Rows from block 2 of the text encoder of a small contrastive audio-text model, named by matrix and row number. Rows with one number within an expert belong to one neuron, the router's apart. Each number is 128 + 32 x the weight over its row's rms, rounded and kept within 0 to 255. All counts start at 0. Numbers have three digits each. After the name is the row's rms in percent of the matrix's.
After each expert's rows are labels from the 100 texts, of 14848, where the router gives the expert most weight on average: "fires on" is the input token at the peak. Only what is clearly more common there than usual is listed. The data: two synthetic voices taking turns or overlapping, over music, noise or silence.
# router: router (text_encoder.blocks.2.mlp.router.weight, 8x192), inputs 0-95
# gate: expert gate (text_encoder.blocks.2.mlp.gate, 8x48x192), inputs 0-95
# up: expert up (text_encoder.blocks.2.mlp.up, 8x48x192), inputs 0-95
# down: expert down (text_encoder.blocks.2.mlp.down, 8x192x48, transposed), outputs 0-95

# expert 7
router.7 096:092084100149137143105126052093084110113091144116188116169125217115238152116144140147107130203091114065108127112118075135097170127135194113170166109110142112125079167174130106141142110135102122111164161101113086158109157148201160155098134076156152160108157084161129113148105107112121129129
gate.6 111:178116065073104153181134088171113088149166139194124115128100151096154182142130160098141158102103186172181168130132168139101125143122134130115152080122171148087174126147147104127161079104134109130109147151066105116078132146080128176116188146163160149085100175057080131139091063110106196143
up.6 114:135141117090117083136097154142130080088172190107088135092147133116087190141084168142139127129158126126135127177137179157152180103165097109117138189126132134136155069099146145107116140145169149123136150156159139115135151164175135034168074134148102169173106143128139146124191152090165122137
down.6 107:102142105101106079139160141112144106155090133110113075111213138143109113140128118119127149039075140145117117151127116120114150132092112110096143107179080117146125186105134121104123141095066101109156097172114162115083159139142054173128191125133094122123120135124181124177042140120123108119
gate.7 111:150044120130118144101100066090078134132112081157145101120132172173135128146148124157113113125085083117122100073102165105138121131179153130121084132131149197128105187090109121130143147138107091105094142131146070131153148142114188146106048124118094115146127138130189170111146076145144109179
up.7 108:121126093133158067140082151134160203105101142073152178096145122149160157107138095089099149089124121160111155160132121092126156105076121156135189077122159169131121089172115134108153110191100193137142050115192121143079091136107076162138150100095114081113115115118122092152119115179082095101
down.7 110:086118183152139112118125086101207177157140109090148118114176116113095111119146145110157104166109133100143112126173135083158101120089152117089108059148096159128157125170101200086074115154069143111121131120113180180144110075100067142145103159082075128154212132073106120146152120134160132139
gate.8 098:122129143149164118110124193102103124071081135157150132112159110161111162132096110090172158116143173091089092162120161168108075102086130124175144154192123162064123145134130175107106128098106142143116105163151185092070114085163134054110141140166198156135140077166137181161147096159120124147
up.8 099:135131181169166145138135194129093092087063109115162140148146115124122095166077053111103107189114140107052152106112146102119125093159131155159154105138143149088071139138170157143047139151174121181095096164156163113083133129217167108120110073138146138106143059167165099129137076098128120095
down.8 102:087120147129147120129140168132104131119160070160143118117118107118076087169125114062136123141099126126171166203166123153191098103100131066134036167128117114051105107112088148110098117138083145089116091168102189102148072111087123137112111190160099154097117160080096152113138145105168102130
gate.9 093:149095131113166175127091139089128105114075131086148073082148119111166136120139121158115059165128142106130129177139153145162130134123151144180163144127135177140154110164176148104143162137078162140174136083155131118133121119128133133129119090130076091136156096179139083083128138082134133135
up.9 096:136078148148154147147099184135084137140108190108066101107142159128068102111125103131136091140147167156110097116102103138112127080171080125150156184141115167186112181122152148190082146106169049158108130132175124128118110105149164154136151172132110144178098072104091155129163095159163095146
down.9 098:118172114102101143151105137147110139080152114103151171100128138092161159156102156098175125121198137209106216129126172132073158094161150119140155111096166101119172129074072134152156105153186172099064154110136124157099118155112101128101172118144069105138128116080167119144163146131153151124
gate.10 110:084094116152072139136125115128121149064137092178123166099137166144153130141118186124128153142135187121125124124101155138085112100121158124128121139196188145074159180105076174105173147132070092089126156121126171091143135087175129040101115098128143192171105163097119142103174074135086123209
up.10 116:131137163139198137091134147133112084200085145097130094132122139162123159105145092136129120139090108146109082145107117113164157132130087130103128139104074125150127124137135123170093148120157132099158076130122046130147130141064137167227141163158170098058140071143114114106112196133129103101
down.10 103:136132145159163158135086154075123137053132066120153115152162158105143093095190128186149057121125104173122137153149127090125140200113135086087161061196111137148108099148167101114097153125113059163068124096136123147147097187085139150088131166140153115085158089085117139161097135157086171146
gate.11 082:092158167141147165186134132144132119150094132084042129139128100110066025135160138040148081159144140141107146142137123085109122116135088117141119128156118127138112076104177120165097144135170124162156119080176160124143120121145116125107151133091115144150141069187177125161186170110161129044
up.11 083:126145105095125112103094107132186070181081183070073109127128152139067098134139076035095095142131153114125169133115080138129164133087124204130176154187118132136106193154157092125124123106142147108136142161122108142109191078127170115136171146124123174139133090175156113148082168149159140131
down.11 092:172126129107156151117101166129123078120131121172176168126192082131124110160110136066176127191143158124148133142124099208112114127162095178125144134141142147093151087124145165092177185045098223185141063188127102147155137068123136124149152129148115118078128139112104147124104116115153128037
gate.12 121:172088120154125118148141077131087071116129146162127123125071153095158121170118115130110120170118106131129120121090144090072149131144141148032110090133161166132117154107078132104107160118091018116154167199100124114155202149165141126126127152168175146127136156113150145112111079157141127129
up.12 130:175110085132114140120139048098120099166125115134138113200079136092151152165108152111137093173120072068176129136150128081093150139154177129149115104088155125147091125092129106116115125120100065127156163143087169136174130102139126167090103164171127155118183205130126120146107112133159112157
down.12 115:093115090097109080072110107157086098129192120201092145115061159131120172126133100079099104085082077147161118118080166141179168087187141105140092164152148120144128134100198112172162124145157086114110109152107084101121161115122127113171111130150152190129110149174136126110076126169079114117
fires on: "zero"; "music"; "hello"

# expert 5
router.5 104:132095162166149160142187174123090162101128086133143161199153137157211160068131176157110128131160104146100123144083158159139081129086150118143120128162156159108164147051166122134125131138172130109128146160129124177143129144141149066145077037177138077162081134158117175134087113135145149138
gate.6 097:154121134104146145139157186117105094104133154105062134078214108119091108076113047134086120117101116110082176127085147135172198128113138168092159123117081156198090133120169118106162153143116050103097162176121140170050131108190162130158143151089103080158117122146159086145147057112103161191
up.6 101:093138158149130141105089080097096131153141117148154085180108102165135162186120145116198126160158139145163098137125147067132094130209111068140132116124158135061173109119149192150098094115124128127158061085115060096176070150109084140108088134094085141116110116108104146091114160100176162107
down.6 099:159156119070094044127096123153184072154140097154118154109132162136142159172180170094089143146125150145143132144127162152117117119129114117199105127127083083120136159161131175145081122135110171137146159155139068092104143136090109195140144129196126146138081118120138112080126176086089125151
gate.7 119:109099192122161108130108197122122134072163110120146066172115160149144146074117171145087156157172060146157119131153149160109101074090108135183118060148170074165134132098120102099103132113160115084143155065182131084172125123137189095142085101093196101150124102105090161129077115175134103151
up.7 120:142150083134116114108117072131138128178089140136128187069127086112120106178138087155165103079079171098121171116086119085145150165162134129096117197114065166111129108150130154183155133169095138166103077202075113184097116123102056197083165161151089122123157147165142103108157140082107169087
down.7 101:091107131136136144135157104103094099130093155151175145111162112112159097118106143104189111125116156147143081089136100122119179215169139142162160132144125100159148120144119111163081132082156111120126171144149186069158082078172143159085139136124201122109106199179126076110092123118134122156
gate.8 102:115105126168073190098107093094044149106116112087139100158135165147139117128166123195175157108114091120146170154136127120152107177088144128110092160132046155142132049099102104112107195146098109169097081118088112119164117103120057129104085157121073136159142156194129136113140148160129126124
up.8 105:120123114101154097135172148169179078140143187164087165111106085091088127148088133081077108131130203112133109105128100126150173107165085138155168170103148100094143176184133101149162069110160115098142169168139151157080119143095163150150203124143132138097094127064095157138136139092109120134
down.8 103:175210153068109147144180133177137165140195120121147143142163160115113157182186082144170133151158144131141132096118150167194047062078116105102095130074123080134126116128102119149130112092150110163126120116114115132187173207153139197128160135103046176150167108133112138133104114109146121093
gate.9 094:163143122118136099084120108162142149129154140147196102134066085119135121137092140177085177180126151067140180123142136127142154108161111139130107121096172119144152170125185211090168105092134148073129174122101117124132126138156132110095119149115097166143124168119077137062112133070167199131
up.9 097:066122140146159043107141192154119164053112163116130113132131084163141143185095175109124134108189180117120081171089126159132149096111052094148159178125135151141135119129156161139112133125111128113176070069132126108155130098214097141170072097097103114139103151167143115104107161199148076062
down.9 099:138159157103135137101107163153088115069099167159185119113090167070146124140122144135168134090154095091131121137094156091175167166155144092061136123096124132087207077143141190128116143088193092107105188045078117119164112159174116077132117120133139110120114131151155115076125105181131089096
gate.10 109:054140127149189133162160185144106137084138144149103144143168123071150179174096158133159143122143146158125127119124112093147071132100079142155173180095169110138084077198100131173128056132129146155109129088146122126140086147147146102115120110091162167176126168096119084133153088142162045081
up.10 108:177117146066186116128078073112186065106106093156117091094119154157122125141083086142059146142113136162082105126122179178154167096182120137168112080103131135150141122118167147120156130117137149080132154161100081109108120182110120155125158116137103101118119119117119162093099182087131157109
down.10 102:124127087076129112129172138133119082103080124149110141161166148139146233103131146137145138121159115116115106139084123148092177197137125200133170148167135135110122192152179086103178118099090140080112129091037119112118138156140128123143172150184106102141149096092170127157114116141222114136
gate.11 105:082086154169172132082115158078077158111121104078165108092116147166135121088102076207124144143102086094133158136080094123139170079132137132126154167149100135177094082136137143171107182114129171093070161187175139116142097137142157124161118140167173170092084089140100158169143115152121116095
up.11 110:163184103117110099128145142146110138096137156109104195182186108083082179135116105103091105128178148125136125130125095118133092125110124120106131091082130134163080159178172088144175118151084134171193130100132189162113118067145100145124115089068198124157130126157139096194146088131156094168
down.11 110:164175132079154111152130134108115146155133199152086096114151103128128142144128104098092130150151152162156089119122110150121092139111070175086107110131158176118190169153129129102174160149096077145179195122068105071124163048131069137129087131095144103111137111148170107124164157145068149122
gate.12 093:169128111098096135085175156164108100171145159161114121150066112115145112087111124130104123123151121127127158089120104227130113111147093095121058084151132109115093147123133077104090110143169090171146144090090106136168137174133140098181185148183183146053112086124099148115116124132124153070
up.12 091:064093161119152112110163150085095169118114084116124098163138137161099142131135156131129140075160084142194063126205145146206085118138108111128099162125127139166161112137131133174085074130171127117119109114127093157126098169073080178116125104090089157098124135159112132105082143134152123071
down.12 093:101108150143110128155090159099155126148118133094171159148067111130092146124115125133131141081132115109163108113130121155167118146104098225101104093146148172141121115115097184206181068104146158138140110138100146170170063160098103104164113131091152122156091128174112180120121113094081130098
fires on: "search"

# expert 4
router.4 098:131121166138191110178081181197128129098119154163106170078064103119110084127063133142096148181080161075174166169097120124094142150103107137154111143088155138145086041198133102171133145096109191099108158173176192086169127111138134147106134100149157130113110175093132139138135164137113075141
gate.6 097:135087104135156113115159121105157101185105087145166167111139099126160123118119090140135136138127178165117153076084107072173160097153122099134157143125148145098136160138132119220087075120168139139135164187182127166047130138091197101130151101108151086152078030137119065167118140059104136119
up.6 096:154200147100131118119140125173078161085148175118090165175160143093122198176096071100114139149176115088138100104104123137106158144132115139095130111085133108159086126119174149129102104187157134175126131083110099142186112190143105075100120120131148139124131157110098051099154127108147114075
down.6 104:112143162150155104154148156141147129095170170103112156136109098108142136170137128127099048159104141155134091105104156131142118062097102155179138038139155065155137128166156135131073123202100109130164168115231143130101161087125117137140158098071133155171123080152101163109128135160077117120
gate.7 090:151119120194131139127089101085073082126131173113182104115118151146152100138164083092151124144102097203077115084142128118171164103123115092144129132129168099086117114112156153110104130142171133108158075126116087131090162147145079175144096179110184108102165096165228170127121130117134117090
up.7 086:123118065174111170145124141075106151090113178147121086168099112154094103158115126114160145127133145151145177071091062155103116146092082056166091152145145096121151165111084077116064130102176070091090104094140051154088099174131184087144114095145129130112127117131201203153156161187146130080
down.7 093:064147130155109155106159207150118135091143170169096132151139199150200097125125105173163165155129128143161133108123128134101139168143135136130159122164131116119142138193175123171047158116116141178126101175113140100056122084147083172147157143164126106128061120074057165169100152035173193120
gate.8 084:156180072095156139113152068110142168107152102139119133143083187101175126115175074131093138092132110162125121082124090134154136141135102087118103150177118086141198182166134106122091113111198123140112158139149117194127148168074195119097170019121086112118114087094124139102094127092113145125
up.8 083:105117111166130126100115123102133137091106093153110067102140148174154107103106168123112090072100116087127090090149097112155095148119149124155064205158073133108150160168108110113106176100134151088153135135120055107208130118124133149111129114157114116136141123145112196120182131147129130116
down.8 090:150060176148155092163150146143064143151083118121111129141159089177121050150134176157108144153121128114108116112150106078151206120196108106109142091177158134122139130086098116127106108132173133110132088136142069087160102100121128106160093115191040163077150138157203098073168102162138094068
gate.9 089:177187104156118111073091121102090173106162062169147195108130127144142101154111130156090121103149117157087148088138135096145166134161109108068107083126157155110134113089143130111095124176119070121170120150167140163153110120103161115160111055067089095153109114108138128110084144157094126129
up.9 083:099124177143175168161148152153115082090103082144107095156169133179113121168123135216154167118159157070184103132107135087189085087109087088081070112068156149111186135125140161107108145112127127088088117169112121101094099170191118107116082156145117138160146177152108151089132129115151128103
down.9 089:074121174183157040147091094069145095139130112097155105075118110121194192139145073102161111130127111154139129136129134142122129169096147138084117146100227128120121116161171195094110103150095093166146155110149152144159126068119122205106125151130164116165170104155116093174077092080140134095
gate.10 091:160119164124123162135103118119141131165127066139146136172064113165170102096123081147164125125089096133149109153082126105124092100098127088043134074106108178081165104131141086156124122131126149104136137183180169158119063127139135074117110121070104140147116109111151114155138156178094074157
up.10 088:098118161177116180124090104159124123132074132161103044091174143090121122181133129136113138110084187183092119103152107172121087150142151133196104142166075175149136142104061165119136153085141093148109095134073107100154144108136104133086105186189108163180124165128113128096169107133132165135
down.10 089:091114121112187230149130128128119163086148116153148160133131166101161154108177140139079122129149105151069111093137139084121116122122146115131168105167079069122106137084126125127122130133095129155082199139153137166151085118138168134110163094106173085136149167122150150150159097183138094112
gate.11 100:209179126102110095083130082059055110168146070068141097147100128122111190146151123129155128169199086145167148145161148140116125162117124138161081130102144129133131187093110144126125106129118150142097097078096112130128101110105136161160097113096162107100191110151163122123104135105165073098
up.11 107:114075101168120120138099123160202157129173127143114130133177099223096061174122134103148168083112161104116129096092107092131145125137142134096152121170137146106158087094189120108100110149128098125199106151123107172104116134117121101138165115088039134179106102096137113155147158128131100141
down.11 100:136164143126120157120120146181141152125127128132123125132169137155135149132157100060088114145148095079146074080107082142022157140147143117126176130161167063169132168135203143139152136100090132091128104086090154163152131094107150124042193141101148107151163105138104129175076117124093139198
gate.12 096:166089150187189193145105156085119102140080149090093096090222128125134095163170092142126084082113176089107108149145117113160116122112165111082154173133101145113100122127116125119122180151117117147072137143178130136056096094159118147120094112157092074166129124172204095209140137116106097121
up.12 105:144064145144176159176114175164133078141091171101075107072162094137131075161122113153163085070076171093133153191098123137158119127096157153098148126119105179125101126174092094124183170101085067090080149158137141126076083114159090186138150176169115099158077158175139153179116116155103132120
down.12 104:100145118169084130127102123168097134087091124140119147155133183103112087113132190145147195156158141118139129122167129068113136106118116112135197174105099158101150174152110103156070109115142056124133089108132091205176113187171163062120122120180163150156092038096144194123129114115175100102
fires on: "wants"

# expert 3
router.3 101:114134118160050142077136113099128124187161153120111172114090143186097165112074118100176168142188131114163096153100097108170158136142118139141132135110121140088109162140076108147084100125131132148089083144159137124066110126137144037130118136123179146175121131164170140141188153158088101152
gate.6 088:120154094107134141144137191143119128112121129120096139178117122163064138145130174090130148096136099111122109126142070130103074093141110161142170162161153099141141179183105101168154111076138109143165152078166110130144121161090174097115152180071115116105123099066096166139132111121196120098
up.6 084:181133099101131123122078096153115079128121105165164092096146159080153112119166093095111135136101117153052183137115196143111176123158138106093113086104146171118106109121142144096120158135104112073098145165114123096117141099144110199118150135125124131116093138122187088154104129070099161180
down.6 094:145164115128098129144131169115125128158186125143098125073103076134203156126156165110156096157127194110157128151097064109113152116108106123169156095119096059139104088156096111166089146147120123072151044184163115138136119116130087104127148093142177130113109139170147097124098184142160120140
gate.7 104:151170103085096103133150119158100123141124197152108085129090091119169158172097109139187144168174109138147096160136081092104109092125104126129158022114093109122082162166163142161103090114153126133159108142155158149115138138151122078100149182162168131138156136078107121106133086150113092151
up.7 103:106131077126084105107155144115122150105087176115090172116119146146151145121114116109189176133134136082163096169079112058100120128114129156097182108116092135124127134196076079158098138086143104160115083136149181141144100151136087110077148104148149109142122133093114141128163137176105110152
down.7 100:158109141123096120119147126143172069107081142091104127102145141143094178090202130180187146082094078099153087107123174142159056127166106121092156135107158179124168111103096098095101134135145104172142161160160166106099130167192128117103173129164120147181108160122117162147109147094109119110
gate.8 101:070147106139085095170162056080171069218122136141090131088196150147107138102136098122186149070141113120166122130036133120161132131124175129087161177142112172122170133103098140143127139157096086153094132188066162168098149141092096124130140112132118132191108136148163114136136100152131141178
up.8 103:096120159166129158116099151093117104138138115149125089136157127208109154171205195107171152092200185140080083161115163157107072101183124155114100114232128142100141161068102127126107130120058057112144047095143105094123172067127131144134116136121105096148106117118142139103134132150079130140
down.8 102:130140139080111145089159120103073077134151135151099072130074187140107098136138086151138173132157112099101092182128137172143109077103116127152173083109121070143146130167110123080115177097129133115119119123160096072078124145168104181167096114166171162076111081135112104085100129098152126202
gate.9 088:115124180151088172106150143140144197155122128117164178095104144123120153097121091156057144114120155153126086118116098118136112102142076140122150112173160119105167143178110169149120088140098125134181066113138117153135142089195121114082086100097140125117109125186102184107182082167074195109
up.9 088:143124081075139070195144126133067071076132125137144120143152089138143106152170133104180127130158101068105162126145141142133119154108157133128066143071148106167123147114153123102117130152154155095082189092076160092143084148036112112091161177143110140150144149125155087142082135080204082176
down.9 093:153090139161116113086147142138062079129103154128134161089158177125159102168047104096156107185111102102126181124155142111158041189128160098085162081176095128146115110121139123154091145160154117106133141175092061128110130102119157058166082140116164144150104138143145158113138221123164093154
gate.10 099:116205110190147122154107090114146162124151167134074170099175123093171119189110121116118100152145134150168151113101078102102187138142094122168166141153089125152158139058093095124109136149150050115151134094122069218139119183177148104126083083136089183105076162058162082121159145183060133094
up.10 102:136115148045120134115188164177101100160126101138173114122106105140129171110109130133105144094128126118100127150167178152185071081099131130102092116080182103097096072212165176124170086148099189115104114163162148087082157123092119146131148134122156102134143098145089139144115099086161088155
down.10 100:180151114160114074125111108184116098184169131165105125093125133142143117165118092133108087147130099147138177161120126105155144116148141093124170227084200124079129122157098067136141096142127148085119106143101087168156140083118114146091154078161089133065127121143141124150063155130156124101
gate.11 091:160124113139132155104072134101063135124102110098146046110081180123179127074140127130141133123144131120144109220101140156124163136150160112112159203095097113103108116139110145187138168133084139152106094134133165104115126105095107118112141079172173131144140078129148174081147152122024115187
up.11 091:154119056120168157122055145111107112112069128084149172100105163137126108127183110115190125119141145133126111181100121079115118159143192131142209187133115121115093107195107130129118175115096139144087085144133136129129103150082131157073120120141158106132126127107161153140139110129064114161
down.11 094:114159118181143109079110109090097110120127143134095187154139097155119178110023101183114110133126141074123135152188147136110118077152156106126136136101130070132161118128146066129115153124122098095121142150117186128090137103166059074135093130120147108173105134183085158132168169058196128153
gate.12 098:070105163127153158100119096095086172147111122088106132115094178112186105137136113163109089112098138156140089191097104102090135150168136108131168069204129117121113149129122173167095125138107120174161055135144122174163135144143111093091077102121130131119139136120181060095155102174073102130
up.12 099:150110126138135106078132193128130144144146163091195076160157065117118143084130163110131078083186092135076152131122155189136150134123125173137126170113111107155105134092166097061180144127143170166122128099104132123167114132130094118149133150092168078126141100150131170162109104078156138103
down.12 099:157123128186117093068074061115083191162146078159141123125111112115137127136139117110175121148143094152122181085184116114105072099143120078121135192102094192146121100087113187149143104126149115099131109113079072130170096188093144085092084128146119170089128138083136099151121125100139099089
fires on: "slept"; "friend"; "train"; "slowly"

# expert 1
router.1 099:138149101106145080147158124111111096124134104158101065129142116068142099191144174121131135079137151118103166150096112158137149147158128110130100127128098130130139152173101115123130114095120114111162121181033086182126181171091091183170180156109146127116100138102092134111141123071152139099
gate.6 108:145190168087085123099135081122196099154143101134171149105067147138157114117125070178174217089079125172164183050085141138180159144125127130142102064093142119089170132145180174115129122132212152134084140153134118115085104164147160136150151150150156109154148100155111116067112150136105173131
up.6 111:151145171125117120136168119189109059141178130153136130110088118128095126155070128200141118144103108128126153058113155158174141130143127083179077116094166139134126118079135157103093145117159087122088115149079098125145096170141141121138118161167121182126167130122118158090153113119153152118
down.6 106:163166141179139110104146093109091106159089110137092151105118188149107118120154165142159140156138109050084136174065092081140116166136174128111128111147150163165137173113128099121121167150140151097085112106138095149155157066106151169098137162116117191109142177105143138123076138107092088163
gate.7 096:103135157160145137082123076128127143105071084129137119098109129132113077125122128172128102167136086140088044195113176132135160143132127102111132105125170089114148137141117173147170171202137147127144116133098150072112136122181134151146076128143190105150139096182143147113128136102055163207
up.7 095:160091100170149093140180153131140129147188159096066130160137104108111189157119076088089099175139152161190177122146122122123096095165128153128130161093111120122036077136151117149075134086105096158123121071156123118114102153142150104122135061137112094130139118140107112185134115151214049098
down.7 101:162134159132104165113102110160122153126139116089101118129151161123150147139141107115131115119086119143159160150156170088145159103126159046145143085094103088135117117132176105139073102091062181164089141124146173167147121102125142206110185131140110145080158146078185097139114152140082122120
gate.8 079:106180175153095107216098092138144158122148094108102113126138075151077110078126096099157098198110112107123104157164095171156080076100155158153154050098155109138140182169183168144105122167121095123177097134147128067071158079164156138141107147080159138162124074195142181171136120086110123160
up.8 078:167050118162105158122104128081115107153099047138137113155108168116129126150173082138084111090154145095082101096131116106083098185132196140152169119114108189070099085128105131111060135110149104164116126108127145122104096152134143141125161104200116092132121095098184132124164153127147102125
down.8 096:156134094138113141100113129056181151153118089084163109130177156123173126132115172095161141092144084147154168129124115171169157120106122161141137099153178042135136161139154142169162100083148146114094134117173077139103099134183170119089150155127131141091128121152170110086128122123168170136
gate.9 098:155142119071099177071122081096103097188121139110118107130116158110107122087218154119122148103148099133104165137136136151111157222091130174142146093168082132111118121100113086090188163110077112148166165081076133191147109174079153080105133133129089108149135140122131117112129097176171169184
up.9 100:107096111160157054141113156147161124056121137179143111147190091152101117182087113117142101157149164121186132116178112169120073051128091109146142139066116164091148112153147144149104098145151125133127126173131127060132143079193099148167140132113169194113117122106099142140105148065123098092
down.9 102:129152148116150180109138084116169100141125172118090114129115109111104113115130101098124120131105093134060105138131117160110147129100127130089138127129129097122159118123119142114179131120147152094212133197085104101152160093063205105159117174132190109142128069157122162136123136150127183090
gate.10 095:131174140125113201145103094097105154143133152101132119178155094165071117129149120123100122143137067142157090102139116136051113126064153142128145117105175147118172099127155123101158080167144148111123131091132136113087096139143151144119104131078116141139177120161179108131183069110175132186
up.10 074:136155124116193113102132098069162149068099115091174124057170131147044134123147160102100168070155113106141134158136166126096163119159178144133106122170161167097175178116149176093142110137111103064160118128125121127136098113108100130107107100111046135145183117130136171128136110152170152153
down.10 088:118174072079101119137141108186160135097139101121138207138071147118176177168135091197159147162107113152167098072158169127078113122145082100176165140115085149067157091143217143136120087074174143088128148145118150147133098088115153119112126076120081131125103128140098176161078110057115090120
gate.11 094:117141122101175152143072127134109060121106066153079109143149167101131137169134107093124104119092161188092193199168127133131126107139132144140160136110136108099128074192166174122066113092083104132144112125075093072100126121154112178152129117131198110109109116127114124096099158112161133071
up.11 096:144142142144123081129130139146167225147145171136164168087116073112155105128117078122127160139143142094175075109050137106120188118121158137113141128134120142118135148096079124097216134120131132120103120115178162181136126153135121095083132137122071133136127146106137126156151113148068131182
down.11 093:141184108121141081155113158171162126093084145093088104088092150124141112200143107133101126162127057101174091164154129185184152150116124173122119118159124119171118164154161103147182086169134126134137099143103146137189096125080116117126123190170092099103123208184143138119160140123172150131
gate.12 095:140145126145135192123167151124097153160143127074136160172181086151121121141151138144153192101146151070129141189142115138131028152069184137134141101158090106111159160153119077122128090142075087117118109094081141133150107117102104104122126176136170091160145164146156086131159110199148092096
up.12 097:152148099124114132111148105089121154092179197130113148112134132077106138094113069170101138114083120122193155129117176137153120144119146065109169135086127159121124146182175153088156176139161167121078245153147183141107107130138146072147111084186107142163139147108071105127078107155171149151
down.12 098:105135150120121179086103119157064156089068117112116201126127107100205121115115112162131138142102069181122153092088065121110154179144158101129172148091156109092080164086175137167202109103172124161168140077094143199060136159132165107109152106111161152088129120092193151119156167163121130071
fires on: "<end>"; "shop"

# expert 2
router.2 100:121126134096194074142150103193138145136143121137120134111177127136133114190174126135131123076117113109139144100149097095107127097136079143099130127128128167167124127139157127136163112159118075191100109096196099082068136101137117154109086186128094117207106138151119091116132093108177110147
gate.6 113:159120104113120155136086089090133145169071117118139119123154161110172076168132111102114138097113048117145120174200146119122115157088162077098173135151054139081154129134114138090122163152078129174179072160158190167112135129072121132104088129179124090136129136162163117123127151160127119146
up.6 107:155093116099127123141125077062138087172113083116146097130083135142102076100151135106149101108126065143085138147184121111113108139081182102122147102201103160096130179088088135098090129110078128144120114167170158077092127170082156114136122168163146156082143119096150153123173118125127136154
down.6 104:114152106090167135127183038185185111145179128114133141149116086137120133165111081071133110150168165133127165166125143161119150125073103101144158187086165068101139102096147078131182128112168131119159075077127119068060091094077142113174107168117138138080167129130090105098150096146143129117
gate.7 116:100131155082191140207102109125134123136111088104127147145156144079140212166161120152137077099099095147172137117150155064138141133177135108105128137071159120150111074186201166147094105180114110180123187121105148100162138136158110157111093144111126128157173139127126068106088132052149094111
up.7 115:138112110082104177113189070118132139192168130136155141157112093179118099146114120141101134089119131100140129082197165159205092116131161068143137148100128117097161158078088162130106071137141121125107157108178143188039071139076107130094146090138119130178164113163176126080136135104172094204
down.7 109:173130126120129109059108105072151155176110102134147149124126131159047096078122119138149152085101157090092128120155135106158103168148140151109128120181083140119135169142050109072142150063143116036152140074164127179145121128143137215145098193113134089145115103127126123122132106102145152146
gate.8 105:138116117125153113162133143121162179114111135099106149147197098107117160134132139081143154128126221134179194135113119156144115181136136147086184115114150132129149163118101136092138094153127140195163126094139081163179149092193106065123106114092119127120148121107151062138108117166105138094
up.8 108:122100126175165139135074106085116091139088133117120116118129156076125090127151087164125155192085121101111125093112191116106169134172175164147109117128102169166076103198086119072123152130112146125083134146137175090046166118157144166095108144134116092070119116187147112142133103095126151127
down.8 102:095151077148156195126122160165135086086124117160192124055136165097178132185190122142123150145159161150144200125115124178140144102178136123143209078128131114115192109143124111214122093066149079194113141140159147142130144164153156129115181065186069155158099121089168180084112137136048150159
gate.9 105:183153076148103081158128168161151169124178134166097189085148088095073163101132105135108099109116144100136180113080093126147143132155127167105111134090115139163100147069085112094140157113141133146091157157165090200123121164174164111124156126122147132127093163065104122199106112171053127079
up.9 101:137172119131126086136172195198131125124170148132059167085153075089101120100112120128160127102141193141123151118066104161133144164106115134111129115145111164162154158101098125120114136116109059144117109160150125182073124083183125079201170091119132135136091158126140089169131148140065183128
down.9 104:117122180151174107134100144138081075092100137109054127154100153146103106152090120114094104187131084116132164095116103147123151118108124129176135177133103178143128171110173108094111123174130130156143164120157094171070079174075193142079120118094146174097080151112147106165099151131115103134
gate.10 104:111094182109129086134150172179160145155200113147107185102149092151113128106107129126188121109112160146086127060123135085132147100135125147104132129148163116103063085134135129188139123115099185107131113147183147198113147088106122134077109146067140068159082092165146155143129136148095078075
up.10 104:120159089190140144148104117094105125090133142120135088163117159113069098092170130093146151122111109092122157118152120150090091109111150113124086131115070126172127111143110113081073187113163080097098118150154145068215174147152150109163137103178139175052164192076119130123146108147159139150
down.10 103:149120172091130146136193127138167124097156110122129149127072105140176118157089121122169149086115138145119132100143148119096090177032158136205167104081121111084171165152141114129131096105114129087142071139139158125136096186114117099133109138103133140116124125098091151114156106181100132165
gate.11 098:126099127098166168130094129131134131132099130127146094092128160121136103123115074155140139128105157139111160027102161110137180135176174107106131119080107174156094164159105168125098138138151125172079203161188135157113084117161128111094116106104126110135123077146194090137129107080107087143
up.11 099:058149140091109176119114094070147179171152069125211133146113147169172173102118154135130191109125104136139071117172154098131129140134159092105094119120114149087161073169164142144120098140131174128099147189107131121176126129120086127108097093099110099174204128154110105114156134053163074163
down.11 100:158137126118109111108120108083121161167186129139138119173130168109123126182125138119101131076147132131178127170167153093151164153160145115132091114150156092128057156123143116119159118153137128123143159121101145113170093153089170178106091187141081150123142147128118092123140146057193117162
gate.12 087:095119149159105097129147097119149142163144066178144126099122092143173132161116134168191082086115117162137176105100171093139100162121144158071140106141201110097135073040174211141091117135082102051075159159104107100106118092117123169168107145118120138135147155151131078121056093102096141169
up.12 086:112102158146134103137127113131185122196147086146180163097189132156198093149154100167149112063087151154127158064088195112156114135152135126087139070180177129087145114009156142163103119139069063054050165155152086141100111083098135187139128125087091131118132158165157105123060118084094123181
down.12 099:145114114107132074157120143113151144127142173069170076147122089079155182124130139159125184130104137126174119143156111106179094168181077123095108181136144134106136111132070099103111173108176159136151161156150166106119136141084114099060157110111125150122164119126146113186100154114171052089
fires on: "-"